config = dict(
    encoder_arch='mlp_mixer',
    model='contrastive image-text model',
    dataset='seven-segment displays showing three digits',
    train_examples=97500,
    image_size=48,
    crop_scale_min=0.8,
    horizontal_flip=False,
    translate=0.12,
    color_jitter=0.2,
    tokenizer='char',
    vocab_size=15,
    loss='sigmoid',
    embed_dim=128,
    encoder_norm='layernorm',
    encoder_norm_position='pre',
    encoder_activation='star_relu',
    encoder_mlp_ratio=6,
    encoder_parallel_block=False,
    encoder_inner_norm=False,
    encoder_moe='soft',
    encoder_drop_path=0.15,
    encoder_num_experts=16,
    encoder_moe_every=2,
    encoder_expert_mlp_ratio=0.5,
    encoder_slots_per_expert=2,
    encoder_shared_expert=False,
    encoder_patch_size=[6, 6],
    encoder_layers=12,
    encoder_width=384,
    text_encoder_causal=True,
    text_encoder_width=256,
    text_encoder_layers=8,
    text_encoder_norm='layernorm',
    text_encoder_norm_position='pre',
    text_encoder_activation='quick_gelu',
    text_encoder_mlp_ratio=4,
    text_encoder_head_dim=64,
    text_encoder_fused_qkv=True,
    text_encoder_bias='all',
    text_encoder_qk_norm=False,
    text_encoder_layer_scale_init=1.0,
    text_encoder_parallel_block=False,
    text_encoder_inner_norm=False,
    text_encoder_drop_path=0.05,
    text_encoder_positions='learned',
    residual_init='none',
    optimizer='soap',
    beta2=0.99,
    lr=0.0016,
    beta1=0.95,
    shampoo_beta=0.99,
    eps=1e-08,
    precondition_frequency=10,
    max_precond_dim=1024,
    one_sided=False,
    adamw_lr_other_params=0.00094,
    grad_clip=0.5,
    steps=7100,
    batch_size=128,
    epochs=9.3,
    lr_schedule='wsd_sqrt',
    decay_fraction=0.3,
    final_lr_fraction=0.01,
    warmup_steps=140,
    weight_decay=0.3,
    adamw_weight_decay_other_params=0.01,
)
Rows from block 4 of the text encoder, named by matrix and row number. Rows with one number belong to one attention dimension. Each number is 128 + 24 x the weight over its row's rms, rounded and kept within 0 to 255. All counts start at 0. Numbers have three digits each. After the name is the row's rms in percent of the matrix's.
# q: attention query, key and value (stacked) (text_encoder.blocks.4.attn.qkv.weight, 768x256, the q third), inputs 128-255
# k: attention query, key and value (stacked) (text_encoder.blocks.4.attn.qkv.weight, 768x256, the k third), inputs 128-255
q.89 096:139117127112147158133111134122135103147143150140150116164118163110135112113091134121120139099130141140082108118119102106145121109138121079133121123116148113160118138182109103133157149157142101118146133076125101137171112109141080118148156136188148132099144076131178113150121145123105159128140100148116158108145142155103104113106132132127098139148120147134131123130109156115130182129145
k.89 098:114135080159175133184165101092131064114120153149186115135121122110141089062150110101097146121097081161134133139080119168133155158146108117085107130125141154132127109098107132122098116113099168150115156110124181124123128140127110167158113114080135108136142156078086127140177101131135113113125157150101097117107106134115145163153131147147158140170126137113099111093104135153105128098158
q.90 109:161110114097104127161154105122157121108119130142084108100136133138126116119121134095094145115110097158096084130106155151058103102140074120141126135133110136148125160196111078114114169132132131123153095117097111123154168088136100132166112142158155140095126154107142111147125103146141154095131145112082160091152107159148119087144098142111132165116154132135148169112110135103108161095137
k.90 107:112124088129180148100106132148134097135093192107142137139138134152135118151158126101114143133116138103164108127134101132139161137133133103127120174087123127129195083055110122133143108119119135114109158100131157134135142160138117142109169091130158088135075148164138176130109104142119111152111102164149125125086131152119125174183127141144109096140117162141107149139112120114109112141097
q.91 096:159105129147131139151130176149144120139126116134097121122096141062130108161101104143129177147121123133109120088161155102093097103138096148114111150108098143135107116147147141102095132124093164140136132129116157143082147064114107129152123087120147151159153120134166068126128147111110115126126170133093122109130145136111086149119133113108155168163117159128125127082135143111163130141109
k.91 099:083116094129150120077131117105118099128128155159119123104140142168155129119101109124170086065117158107138130146083138146129141160142124140108167125133138127180151130096116116120132109097141124106122091135127128124155103200170134147133101107151130134135130166111097164152119136164149114154128080131106130123131142169130183145150128149148089139079125150143117166145117118126109124114130
q.92 104:086097143099147155154121120092132113117086104122127160077162143104139139108148127135094142103091107165063139108127126108103170109099162101097100123125144159118115122122112122145110171135150113114121116181139094109165129103092127158097112154168119157138117145105098127117127128145144140143098129110129099103133155154128150111114122136058100156113144162118134163101122102114147142120107
k.92 107:127141071162103116133143126101148119122123148154121141109108145143141134127120157130152102090132149131152135127132117144114142141160088121137144142159108123154131086126122119123059100086093143110116130112125124162144129148156151109169143112105118066097123136104134147151095096127101098161108126144099150107114143097136124118140139179182138064131110143152107111140159074144123143124112
q.93 099:101148098125116119155139123143109121129096146114115166101096112113151187131145120139141154169146139130102154159153133119099165165136132115144148133126179112117112112083140119142152188073135128070118146111144119113111136105089099139129097112143104162137122165154113105130140150132128139122123141165144081123114135129128168104104151114139082122120112120119153150131088131137140120125165
k.93 103:143109146090106106116120138113136145126124084134113134124140140124114124155089158135148126074148134104139122130084129128133139126153157120128130094195109161110131131154107132119109132175125117188099096114116129139179126109152170088097163144157146134143116091108104140121127135160113147109148102110132163131160138126096112102120116125092167134109116136176154124151100099151102161173126
q.94 090:155151149128149144148082100153149078136189121164126137183117105128071110117155169113126142104141104168121134130098134131127090141116139120091133111155123105135136104137091129171141157144125116134142122131117152138121097098137110123126149094107161127095109121111170094143142143075136116123113158135126120118087147116122143145143161145114142143120168120139123170105091103155167116171099
k.94 092:068129164150108121132142115102083192094059144114158100127138130103148108120126123149137118154128131122127095128129087105130139116149134139106118126097127140099155142133105151149132169104137127147147121144141124132104100132123131138168092133151113157145152101104100184124125123154093132091146083147148123132160130139182100134108108083164132131107108159121198087132131154107073135130119
q.95 109:121103105153169174129125133135123146112106128130132158118117147137158123162121132106123093103184136126135136120133121109099115099119142143143167112121117133110145130155122115144113145117118138078146159139152107094166146115156147149135069134139088131131126120110148148162148135123120103116149131163156118129140117149135126134112108167125111173150137180137118122147134105121148167106121
k.95 106:148168094144164115096123123106096167053117143157130136100176120137094135133104122110181100107086114133116126140122120146129149141124082130128096139128127117156136106090075164120084127106114095162098123125097146176134105120151130144103167071115197098145142102100085128116092131113144138137104097120104106103125131092098122127149128134154119088151091099157127141140148121106106136148109
q.96 107:093132162134079155083112153074179148124130171183141143149126135119122057090108101137135124125086098167135127135123132141102169199127147089142083132156165153139102129077130139099143150091122119098126127116137159141156120167120117121145164123131131155146139165145110151103109123145120113146124138126114120137104099090135153150103106153170134068114131140114142133148094113129121131122159
k.96 097:143126141125130116159126105115134149100156076095097103145126104170107213166138146127100114107140140127125154120123143064166101116173142097138108137178132133102129133119144159104144136137140102090132114165135126126169144111132141130127150138133120132084111130093099093132163112114150125086127128108129159160150139177146099125110126129148131138133114135142116084078156126135177145108163
q.97 113:148133136122097114095123154133165112119152107162112124126128149113076124098164087146130104149079151155144112125187133140111099133083090134145112174141119138142167106150128133128145103127118121165090112134104148137128150137121082140139126090107153135126110119113119160156094132157124143110113113104141105141136162100164113092159078143098158094147079112133120120115118077117122104110157
k.97 112:103125125115153097120169150103148156142133129111096148104168124111163145154146153132163112104167113103131129135146117116148164123131173143145167132125098125125103168129118107093130144113142131065108152141146112172159153140112154137125119154167099116151126133139154130123171093117111103128128117128156121130093089140128153196111172141132110140103130117114120142109131158113125172134117
q.98 092:116128142132130092102112121133111159153167113122120136093142103099132166160147108099149126129202164155152149123094129104138157110139144138167132120130129102107106105121107100152113065150127190101129142117159110111141160110143102113049105160132129116112104128137089110160098114126129118121131110148109191125119147126139149173110103124093141093109133144153162108140140173173102098134099
k.98 099:104099120133156166133142141129135114154145143155147098139115138141104119142106150132139132111109107106110119136128143087164130148159138164135106126131142170149133142171108180185156136148119098104114146103084103153148093104148105092139143106158129126124141080156136137101126143125158120128155107109094104148137149118108125096123145121152179145155089099097089168122104147105106086123134
q.99 101:045142138121158155130089151166139156124107148140128139115141148144120125131115149171146142176139129131082145129133152115100131115152132131102141125141143127097146139136136088116111124102148135145143119128151143136108134099102163115120120127143156122156119166158191120149206116154111137153142100072149120112106105137125131167091135128101094142112152129127086138148182155145115133150136
k.99 098:115093150154132125123166095118099103158158109142154138097119156095100121126125126110106144116099116112152126134102111115166121132111141134110089138137138159117109108100091168155144124154103128095155141110155109140152141129141107115142115117162153192124101114122063170159118115126155117125145115164152128137094178161128123065155085159153072155091147160128131103115111129129115123096104
q.100 102:120184125108121091116103150154134122124145120113137146092187145140137158085103134147111094121163147100130128171152101135123172124133109147135184137114136132140142139136117094141093110146147145127134121144123117077130130096132147152093131127163160108161123107156123147170138125114132126110130089140176148122125115142120147113131084130125123104086089163108079115171144095154086125108129
k.100 094:148150163150098110138175138098119160098116103168129116128103111136081086127127139137109100112143124129150097083177141142138118143079143186118068125168129136134090125137135109121129119132069111134124151138121125122156153149134124101094094149125133133140115134113150147130157085162119113116090146149100096133141141141132127149129182135143160114132158108118118132108142132134173116091119
q.101 092:124136172066135113113210101138109112145122159119139168152139127133113110087127126097124107121099107107152139110104168114100076140112084131122133142095103129091148152119163094150106113129130139151163092062081127090139115120112145151122097140110168129125141142108140136103137130091139113112100168159112144113133070127128184150143120135146118181106139185140111107097149125132118112136144
k.101 099:138142088155102122166103081097084143095063115143153145110111088091126118141109097120127101133114167126122108135130080136145100105113104159117073173114140091109133147138107146112169099164114118161131127135128099110095148158093107109163140149175106092147142115132119102128137146144124124121150140131156126149139130140153097124194124119169169113133108098109148116138141148144130140123131
q.102 099:153149111138130138128150119111107133099153095186150144159166100123102127149137117097086146111128144106079137122129157108136114097132137147105113109109140123170130088114131095139115142137121187110170128112118147097142087104195110122066109126147083124104137122133136092148102131143116111101129114142128139124110140119108168104166126121079110144113148120138175078110111163130157125135107
k.102 101:137110105165137178147132150144098111098127179106110140108055157165093121139144148116137132129139105170119123114094117136127118156143111147112092122138132135084186124135165120120151133097113104174149110148140102130125097129131133157153098162123115124149104101135114141101133141069151174133171112110193117112118112157133109127130115101163174124111084151125103179137100138133087115141131
q.103 101:122125131080111166102148100170158129127159119105140129131176124154140169097154146108186082096131144142159113113122121137093111099114104124128109133094078146123139167155154118168133146142131134148116125131116115099168132144119097130133139137129150145110137083109121140097169133111135145142104151098124106101136102147110203148128140133109105113099131142143148183135131143122150106101155
k.103 102:125142115115138088126099129075140152119077133131082173082124103105149110113095153108107130159130138141140192125113132130165150111147125134145162168141153111111113137121137123134131128096107140129159118082095107124105129112165188136105126090147122112137118122114182087175129108136100149142103163140140167107154132100159121117137098161123167110117104124124127102161147170111155139132146
q.104 093:155138130163109156142104157164135183106149114125129128145104127086115176149131109112129177178136145121112098101102127115108072101126129120117103133114132104122097114141139160108138125141152126132158142119146163166111100119118154122123122123144139093150113121133094139130106150149115095150159140138119115145105130128120096121151166107100131126121088127092157133113142160156141139186148
k.104 100:095096081096183146133168112124123127138149106136098102095139144162092102088125151108137142096153092120148123162132158107129139139140077152132121110145122157142111098159099094088117136102113127112111095136138108090157089111150073147170129126135152157152151149151056166084149143125126122149133131124102138143157142130143108104088076156149144131118142165135110118115155136101135136069104
q.105 087:165116131146149196146114141114132114100107131118136128121164129146166153124137126140094069125137128135066108079113109124118121075084158138109134114135118114130153124166125163161172117153126070188119151138128131146131117191086108146154172147085093150104133087134164141112146123148114151119084119081129133140158171140144124095097150123123110115177159094117131172164074121127142121099146
k.105 096:105124112120151068158128091141133105106129171142121140135130159183131140107123106117138142119135118152111115134134107149133160108141095103125148161159140147117116145109126111170087111081182162116139136141132161130119100082105135107120078138119160096129154146083119092146136144104106135083125134158156123103121080139104115153149162126115120100127119120137129156119161125111145159124091
q.106 106:129126139125142096115120120104145108110121182163124152136109153124129155133101140114140173141143139112177109105122164152104131164153116160111179152097131128142123147147127084144130129145148174136108078112148155131078094143130077120105097153117178151102119131119166109144122102110156099095092118121175128100121119101109121158144096147092128110121099112145123121123160150142120126157117
k.106 109:143151136099149111106177087209124134162122078110126081121149126134162098145132117135132112114129122112120157103117123125161112118155177169149088108104090133142122126109159131162143131110132101154114157125109105132128149108098105135151114089127094155162146122166134078117104156148121133151160140154097102139156138130131154111131158111122141150138164094103149126126138159117103140111131
q.107 103:120143115109186161105120095150130115127106091131140096123110112126147158158133122144158100164110138121144128159184139135134096132088101198164098145125102123114126124107099125146117105186160180171100146128119124124153120147115105134142136124115137107143111163139167145116123106164106114079101121114117160154140108092187111172109142119110136157149122144136093093162153051147112103135091
k.107 106:089149144172097104123124159144131140146141148139162148161166156090114139142072117128118105094138139134105140148139130168156132174132160101143134131114138118138115140149148124112147107113120104138164134113138100154124100162108149147130077140153128149112092129174110122173117135135123145130120170139141131117130095159128150114101112149140133102064123118124153126106099192128132125113161
q.108 099:158143136076156151154094121152131072134099189157125098135115122129115101100154092161140155134145126116098111103122139169108103165151148146109100159159123110141147118138132137128121161129108095117087133143103123131133130146119100116089135104138176109054119134098141089169120130038133142112149137150138108106107121119138148171134139111168134104127100181146142164111164130131123122157148
k.108 097:129122178169118070103180106116086133137150151147130128125106093124151143099126155069083141136125091150104127129125126101167070141121137117146112104116167110147123152148084114138161097100131158166154108131097118087118150128102141124144114144154127119158107140149112128134082097165092139122095105160126118144132127146135112108156173160125159147121138144109153091111131098120108186097122
q.109 090:146104136133163143107168143129151121170082140091149163109140113163125120121149154104130112137109106111145147076144146137109086114137128097108139110177161126112111129125165138132123160116099111068084124126122133140138101109122096123165159140155149193121150108140098148120104117096112113150127172127134141100123140128111130161150127150136107174148143118074131166093116106081139111123099
k.109 086:113119140114105120130131118190095173111140169175139110109130129119132111135096050144153099164142140100118124120142174147131115112138139142133142131114105116112168137149110127160144092125165093100131130141101128121132150161111153148108121120086143056190160104086138118150128103145144134100111112151151120165109133177124152084150152139118129130127145121176114126155155087148138092170146
q.110 088:148126110145116094133085170168122119073096097170105142151145127147143087132082138155126135204138140123095129132151117114154125120145072162133122103157178114144162132128094154120109137127175148158180130142123151135108116115136171127123137083118128133171113112162129111126096117118149128120088122089115143098105144086122145155133128139096179077166142130103138104169109088147105090135100
k.110 093:113132168113102151095181112157137145163104102151142142125111141146156113128126165139145097094132140149126117091101118106148114142102144123151108105085123162106109127131135108129131163111093082113112129128144103071142130152096143134138117131086128140103119132132132079098136156142096085117142143135167120132093086115101095113095091144122087112089126140162122108105142130119123133114094
q.111 098:143144085117150143170105166123115110136115126105106143091100151103135121143102112149147181140127123112115122135114126113156167123173142152109162075124153114152171140126123148154102091147145125153143143112121121125143095082116195122120092139141137094184110137158213114136158134111144098126129124132154112140097138125088161139125153145124103123149139162119105162135154126106141072133140
k.111 093:120136202123110141105135054183112169122147111175148169155169091134142114104143141126103101151126149145106125128138143157115097111102114147148119101117133143147075145154150113106167144121130149119124106090110115115120163114130112155145162125127138136120135168126102141137110125142095159128115094119140123088138153149123125082133108124105114161080116120174107140113057134120138121067127
q.112 090:136165129151147079134163127096124107158112110135166179129087082124089123132133144131140127129149153137132146121121149108071110158130151108135182091126103124171184113114125176164125113070082081115134130131112117115139043188135173150136096120096140092146110115137142161078153155140144121139123117161132102135143107148137135141152168151174114139136076122141148133127125162157142108119087
k.112 091:150101125098123123147123094157125169084165136163138125119153159125106145100124109124124109142121102111108090138115113141119152151094111160129113142134175153154096170121157097116131114146136158127134083138142091143153150080197105103157149183111143111112142137146145095112118132163102133117092133124152130148129095119106101114118140076088117121133151100129095167111138091106121153126151
q.113 090:093164093130118145138110126072099095086144145142096134111114108134126131125137144145129116132130143138098108148121110170121139126118185120128147138131151132148121105123162147116102118107109100121129082134096099123149113140144135127157114087131168150100127129114106104090097128128117147137157148161160131130056165127129119144095156122144132103105143107146193172158115113141145121096118
k.113 096:127144145148105140108131114156172165133127104095129090131141123144123118141136139161150099158117121116131124119149148061086122154119130144135118096150142154101130083152112131114122156128120164140127084156105073107137140104083090117123142129104118108152085092165145185130156102154106139089097139112127144132188106121136134139145135132076132117148150114125124079141178120126125158118151
q.114 082:079148143073130116168158114087086143179111117121148153099132085167142152116129149151126058125137143139112156104120158156128092122130148163115128154124151144134160181128128092133148188092137125145131098147073092131125145157128111110144108146143121122146112145136158078130148179151145154118138118166147114133115082145139184147124168128105094136141144145125134161145139136114131113096142
k.114 092:162120121179136112116085092099115142114152124132147123085117079098119119177135080108125141161107134107181144132126071108135171155111140116169114173137139122088104120151118129147172088143147182128126147118141147131144171131101120139090156108121142137107132093107146155098159103153098114143101130122127115149153154118145107120151080101093146135142125135115100101123124107145104083145143
q.115 092:130106141115117093153130100143079107127155121132147091160101132071120133114131100165107133112094117129085136129107132137139109106127163137109138143154156088145100105118130122140135138169148136143084130121168117152116124139119140144155123134140115115131128178092077076080100133117115121100137108122169115102096142084178101130125150080091157106129143135110131087123157131115123150126135
k.115 096:105149135158143184117117161183148105127137139157135125130133134075123120168163110115126139121145115117150137123172148103139136137169123118112124049104090109091122099158137078161147137159160147073164124110125085112136119129159098091148130109101098167114109089171126168111131138122155094177137137129120133129108104166116146144143138174125112140147129118137141136117121123141134127125105
q.116 105:146135165123111152168135095151157101121139149145107096152144109103113118163099090116088110108115142175129102095094134113100158121152193139097066171122104097090089105119073109111132107136120112147162129119115140122126098104153127110103132168136145151147144155116129138150104098139109103144136130113129105114096170111126110140129130091103126112092140124091147141132150128113121156145128
k.116 106:085097115151145108135142125151136106165114107100135128130108142136177126113155186148113120108152083139092129147155141099141143099184147123172163108134148153164137118135167125139150131139086146117103094122106157166114134157111105119128136079126164113104134176153125123087098141094131129131154136106109117128113135148111146110111132142179123109129119124100146090077105142132155134125131
q.117 082:124102107144101119147139137132156119148154090102110156162134167176123078126102119177084072151132131130139131115142075121131102116148150099128151131149143127123139101160103152120129139149201133177156118125101148144126168136136164166124154122096122117108124070126116123124122116102115135138130175132096124146130138081132121117146101118129142104108108105130110084138123108134152064126121
k.117 093:090192151081142125089126151097061097118106119110149127098134094110185116113143093138144152154146127128136119125099135127107147109100114105133135133128138110120147144151128114134129141121136158116134120078147123122110149098124157143092107151141097122107149141126166104117135171118144144131183112114090155133147040134098146176133111114145114161154111150127140161150094112147123136114122
q.118 088:096113090157122163088135117105153118080120110127102166115128107116171123157131163125117091145141144080148107129130080157148114114104100130140189132095155086120158124140164120127165110137132141128144124106118143113120122132110125167105158109072138110123139123105110128121147123161158148097125131125156145150184161143128094161155150157104102127117183091156093107133135093128161156108087
k.118 084:158125167136104140124102138170129130115104156150125120174131155112153141107116139162135147088125120106116138121138114134101123109111094133118106115103120119125128125171100139172100116112128107181165140122079151127102101115112132104136133111080111132124078149118175105154102138136115116147145152131084123097113118093148144119130121090137150127167112106099132107156122145112117128172103
q.119 096:083125149112135169122095121102131148136144075140099118091106112092153111120124140127172100153166113148175131103104128093091127149104150134147166134139114103111154166160096092109166131079205158135130126119137063140147128093155115144091092142104112147136105112138125135144163075141083089107121117087160126118140138118122147169126117138140156144087115119127116159187168116108095154135144
k.119 101:114138120136139114085132097153101108118154150152111135132149144133103165129140135137153148132119128088114080157170112170148141075102124147117116101135140135157132095100115146132110143109110136108113175094107165157130138131164164110147116087119164107118149146114147076126147168135191092124108179138094124106142149135128126112095170134115113124148145087130152129135105148161116092116109
q.120 098:098109180115115136127120102133061164094110144127153105156186114130139128113137103128151136135097118072157117106099167101144128138156136111165114093068106126151075151119144089188168127126127087099120136088131135105136116124112145132127118143167132126164132129095078156123113109104141113163112113135115176111148101161117134133128099108106070176147166136172164124150118143135120122150092
k.120 099:160130068159108169133140169107159124147131121109135135111086167108158105134147137108163070130120125185082149168130128136124130127129124122143130141138158131096175107119130136126118140141129151117132117126073093122111147142138149120165141159107141149138137146147116125088145132129107146096131135104141078133141125084115111085108142088136167129149083131096068141136157111093110144152167
q.121 083:149143146107135112146132143126151119153141121137131143146141132114117114139172127137147160119155093150144131115142145105148098128129178116141123138117119131100100091140119109148082134149140128127086194134084119077155137137121134089130100103143154109130127111127180102142134110102090173167128179103116169129128118188131121118123133121094155148138119171166149137157137184144081091125121
k.121 084:137131101098097085141123111131102137118146150134134113088157076095107102155140139106103135135105111173128118138104104076156133178152090111123149118130140140169148133098092127145123145139131155133127122135135145167117143106133134145123150121139145094121143118100138115137133118101134094161120081116070143133185183104140120055142120160164142136128125125094125102071149080141122144136141
q.122 107:167151138170127092137156153123086150099132111152107134150141102167118123147160141108131091135192128132128131165132126139142132137129146145133153132169096112133125109117120128118088140138138088141122111146136129119113121171135115147151081154159133129125153141155101138155094087114158143152092134124148156128109111092127128167172135185140130131172116138129104140140140122107140127105119
k.122 094:133105147099119145116094136105122149125149130186146131159112131148081146114116117106113164127148128111123098137172134104151123081120110114120084114103145144164124143148156122123163094140149171109124136097141144126132135127130108097076123144071137114147127111151115124099104159153159093123133130157117119145141129153140085146120120104123143125149104116099148123114102091107133094175155
q.123 091:135110129124145167116108086094143104100125145167143091110130120119116130120126086136105163128090113144125134091099154110126139121132142107084142089074160149120137110101127120134143149112174150067112132135120135110137117139127120120131138135131130133131140125103142093078134101141102099125118142141137103142108146152125106104133135081126109152097165161093120140106091104118124156127148
k.123 091:117151154133155093203133124167140147093109126102145128113159151128146076125174118105158138106090113159165091156098120145109101179150119104156098139126111106140133135156140119152119171091145153192141137132131129107125115099120137147143134112178161096118091123106090138128121130088129147179154083139147130107106105107103120130123124141113118113110161164156156151087128155110167126127145
q.124 103:135085167090110076165104111110101087140199163107161077137135118159111096127110095134115151135105147126138127109120138137101115108136120127137106170084121110145119156150156124114130108105150123139085135126152118138059140159095137156138140147165172152123131128109103096136176138124110119150151126114167121097124105124156128121106119093106135131046137152101164133136118125148134086138142
k.124 096:094112132136156168141137133144121140140084108138127149104144123125127127136152140105118117119133120090171125110126088120140110117100176153132132112096101110137133121106101102156153136129101091087133125119126119098159150137153111106094123109101101126123126122130143137176135131115158143126149139135107122152146142123084120106130134123141137144188123117147148123135165109107121100102126
q.125 088:110164145151106150168113132138126166140126133122121139148148116108142113124084119164118116138096161141137114099125132123105126143140120137106105119127134117125135130110109153149157109160106094119143166113152175158158132149124189106146125102129101118118109112120194105062185150159107078176142111145114123161111162136151109167153117129110131162097093098124138119129155130140132126116109
k.125 088:097098145125150131168076103111150107137122105073163156155150117092116173126154125138107139116139145115114180140094109125133144158161111110139131118087143151130137113116159123157125119080131171150141081119131105122130158119104106165116140149126140170119123154131118133156180139141115149126098128111136148107127110166153119053097108087111109112134146163120119132133126139097129108122105
q.126 107:119134136118140139134169142136126154132116087111086152194126077114132123136151173096134087129135140134150163137134125100118121121148167138147169140125095117132115103146104099159138143131118123135118115107098145129175141111139133156108098121146142147138152135129150146145154110146100149196135171113132111171155137125104136119146105172122114162138123118176137099129114110119123121135131
k.126 105:164134101123148132152145121125109142134168154150164112127079118127119110131138107133110130095138145158077096141146105163126131099085048119143088158156135181149110139072163161122093110106129167110120121118138112093123152117168117100102125147149145097141115116131113122077136114151126105067165122133086165108121117125139142118130147080143122137115107129109109135164165107178071138147145
q.127 103:187097137133134108153146144108123112131131153093102124095134191138128168130072157110093135128129136142140084132112107132137132142188135125087122148140117115125115169177113148080123118145088144156118119140140168120136105121143160140154153146100147120133106132154133133159126163100143099151128137139129095148115107162145124137148160153101118106133119157115111150114126089155139116148104
k.127 094:129153138110102116127135064116113150117136148181178129104094088139122082111152113166123137168098143098102159105118124156096162121106134111133149140132120122148097119095135097136135155135147112082109143092115115120106149127141082112095150112083148131112172148152117086105058139140129132093080143129109102110163142101128132135143135109096121153143156134152146130129128117131132133074124
q.128 103:116089134086151144145150143142130123095139136140129147109117121121136137135120115154142122154151137116102082137061109126151112113124103119140137116117162145144137112148102129120118158108129130079146140107140129128131096152121085076124142099115091113166186131167144092109116133114112087118135152137092138129106125118125109116132176171095134145099115093135189145165116119083076101109149
k.128 107:185160157130082110092104136122097136110128091134174101122137117097124108113119139090126128110135101123122113136170150156145116114161117074130132075165108150110108144126135139117102129151136098087132117142084126132128138121148142114124142096093132164163137110122145115151177167094116102122068091166142107165151109160112167165110079067132128100128123150125099113141160129153190144137115
q.129 095:088109121135120160092069171106123120118115122154134148129134140137140097121130101082125122124135155134123141142188137167136130126141148101130129081115159110079132076114115114114155102105142104166147074145177134151108130133157090134112126188142152109117092123097140083106131133118101183116151085103149108147116125115156101132104123129126142093108114130132132135117115163127153156161140
k.129 096:155156119113111099192156098106135131097146119120109105156087113105127122129125136131086136129119134113134111166117076100130138112120110107128112129156154147160124146106124116165108149166143150126140150088136140087078159072091165121125104127113114133108111135126132151104116124137124083119103140165109132103153130131138158133083146125093127120134118156150086132130113130110110130108125
q.130 115:161140114167101105125122119119131093127152101171131111078116166142144097171146146118151144130122145125116122152140083143114109132099091116120074105175108159150130124133144142149144112119126136132048107110129166160056165140081164149137180126139131095156135142115149103073127156137167134089131109122117110154101157130139131156116106111082110106116142136156114117110124100152138109121120
k.130 108:110099156111169096120082123174139139121112133133116125144098126121108139138152139140118097139119144102148134104074147127123139098146136157129110118128108119154108132134156117142124106125094089068164118127118132145138105120132091110154132090108106146129155134143144129129145142147142140173121136093149118118130094142120115143167168153135178133140112095116131137151081137116092157132129
q.131 099:080140105137117125154125127122147150137123094130159121121108109129130140121160077160176091120158108154135112106128147138172131129113128123117152093076100131137088087154116119119109115106152106145106152138138128115124110145115113118185150123122151147104126146172110111126116076154137123155144100188077167153070129104097089153155149141118105125116132152143114100115190079140144118133080
k.131 097:180159143145160125108156183155135117125158149125123109148097110090131129131162129122135165148110075108118126131103098124084118093137144124145147130144102114136120130129096148118154133120086138139153147103138105133114128103139143125149095139137131131116172110137107158096113116128113129121153092093171191135145116109115178125125139119134153124125112158129121098149114173123108156154149
q.132 115:134183094154115121093140154150150104129103138143163117148147167105141119105127087142133110143095107129078129141175133131116176162144142125140131170098133157112178128147114167149134085100112115118129140114139097127141119122121109149120141170138134178107103116112147093129138145164125134147114141130166117137174085168121155108134112117164144118160088106108158166108159165127163099135168
k.132 107:124126158097095090173138134124134114142112123131132113094135121088162133085105154072131123123190168184140104145153129143151113128104146139146180101122160112114094150114094101141091127128164114096131131122130115114130169127106137148147124098158120106127119121097148121115146137132170106100100121188126138151141144086112146175106106145117102131108142149143088087157106111129077131113114
q.133 101:159113118170124147079150132116095125112131118120188127104125141145133141132115077079089173114146119137099133144119117162113132106109118121100160077149143094122099142152121059119141134108116141111137181135119160152144166095143128101128109131158118147153118148147113174072102143100151142121100144166155153105124141086145125122134121109092129071128138139098147115093151074108128119124138
k.133 103:091088160082153139150141135120127164139144164133154101116090148078115175115139139152098076168146113118087102121139149126152148131114127148161126162139154121135135137129110149102112104113113128157132139157150108125123082144127128155114136116071176140144132090120140139159114145108140130183138112115103100153123129147154105169172167139149116121083135130112143163120155124125120117143092
q.134 115:099160118064167125164127121097144137147133131142157111134139161124129124120133117133175138140138128101103095118095108087099152127131131130122161134129140160168123122140127149165168122103106133112150106154093143143122129154122106105100150126103098130111181133115133126154144143143142145128140127116131160147108133145083156136126132137114153184141149132095124143124137087109107149090163
k.134 118:150108154194107134121080112145130131092161117138133156139114129123156104097124116138146141117182124103133143146146117185140110101124113141085138148133134130148106104116135116119107113141176127131112151114145142099103150141161124118134132067117165141171111111121153092103123126134138109139127117105172135128114134112112151164127100135108073100114125100154066123172144163137133118145089
q.135 111:079109148161148154117148120171111100125169122114123125132129052092132128133133149127065157154141161081119143155093167146129141126127142149131105108151115124139109169154130085104118124129085124113098137114186106165133145102144081120128103134135124116133122127124138149142114120110125134143108130117156160096158117094131107121159044112092131109105093153140122122135169142129140108126125
k.135 113:127108087138100103143148141091160163100076159130130100113117193133147092117116136145113092135097104127170161100171089113131173161132125093133119146145106136077208082099120123100129147126126122167161159141119142125146131123121100099132130099106125111138091138098126152136136159116174109111149140169142126174108152183141134147088141157163149105128135112136103130090111110131153154105106
q.136 095:125092125150136109136098123120077117134175108065126115165094137121108162148145126118133157143105116095128088120112117133154093082136151110155136106100114108146100135148094107192114161098123145152172163122145110131144114117126128147149128147110136109152105143114114150119103117136095127112103166121149149071129152137143135107125114139125122101133134135140119123137113143136162114123117
k.136 091:119148166088145147126137126131117118102127134133108141096137075116088132093105165083107114138089126188110134122135106153129136142108118138174096132157135156154164107125150131103124087166117111112098115137122117136149141159150148106119107112120127122085151088106160134154146146082137157130124138108134108139117104148090126125109152104116164170112083141146135134121153110114107086104115
q.137 110:106152129136166137154151115176127123120141110098111138148113094163116137138105119103130131123131142126105116163102111113137132125167103162087096132139090105157125115147099127117107125130112142134165143111144131071143156156101156099122115115146136150144132121162102153157119096112086095146117106127087155112155111141138177120126196152115110151101160178124148147092141123129094146104128
k.137 106:138141109133125151092105143116068135119111165147130120105095130111143134122141057120176134097126124121128139143153154121097116143064121085125097088118141123125110126106112108164161145120127169145119110142124138115126092121129137169129146123124118093128108156124143106172101115141113132135133098115130113101150172146134090098101106101103172147121133119107091107157102068124143125176143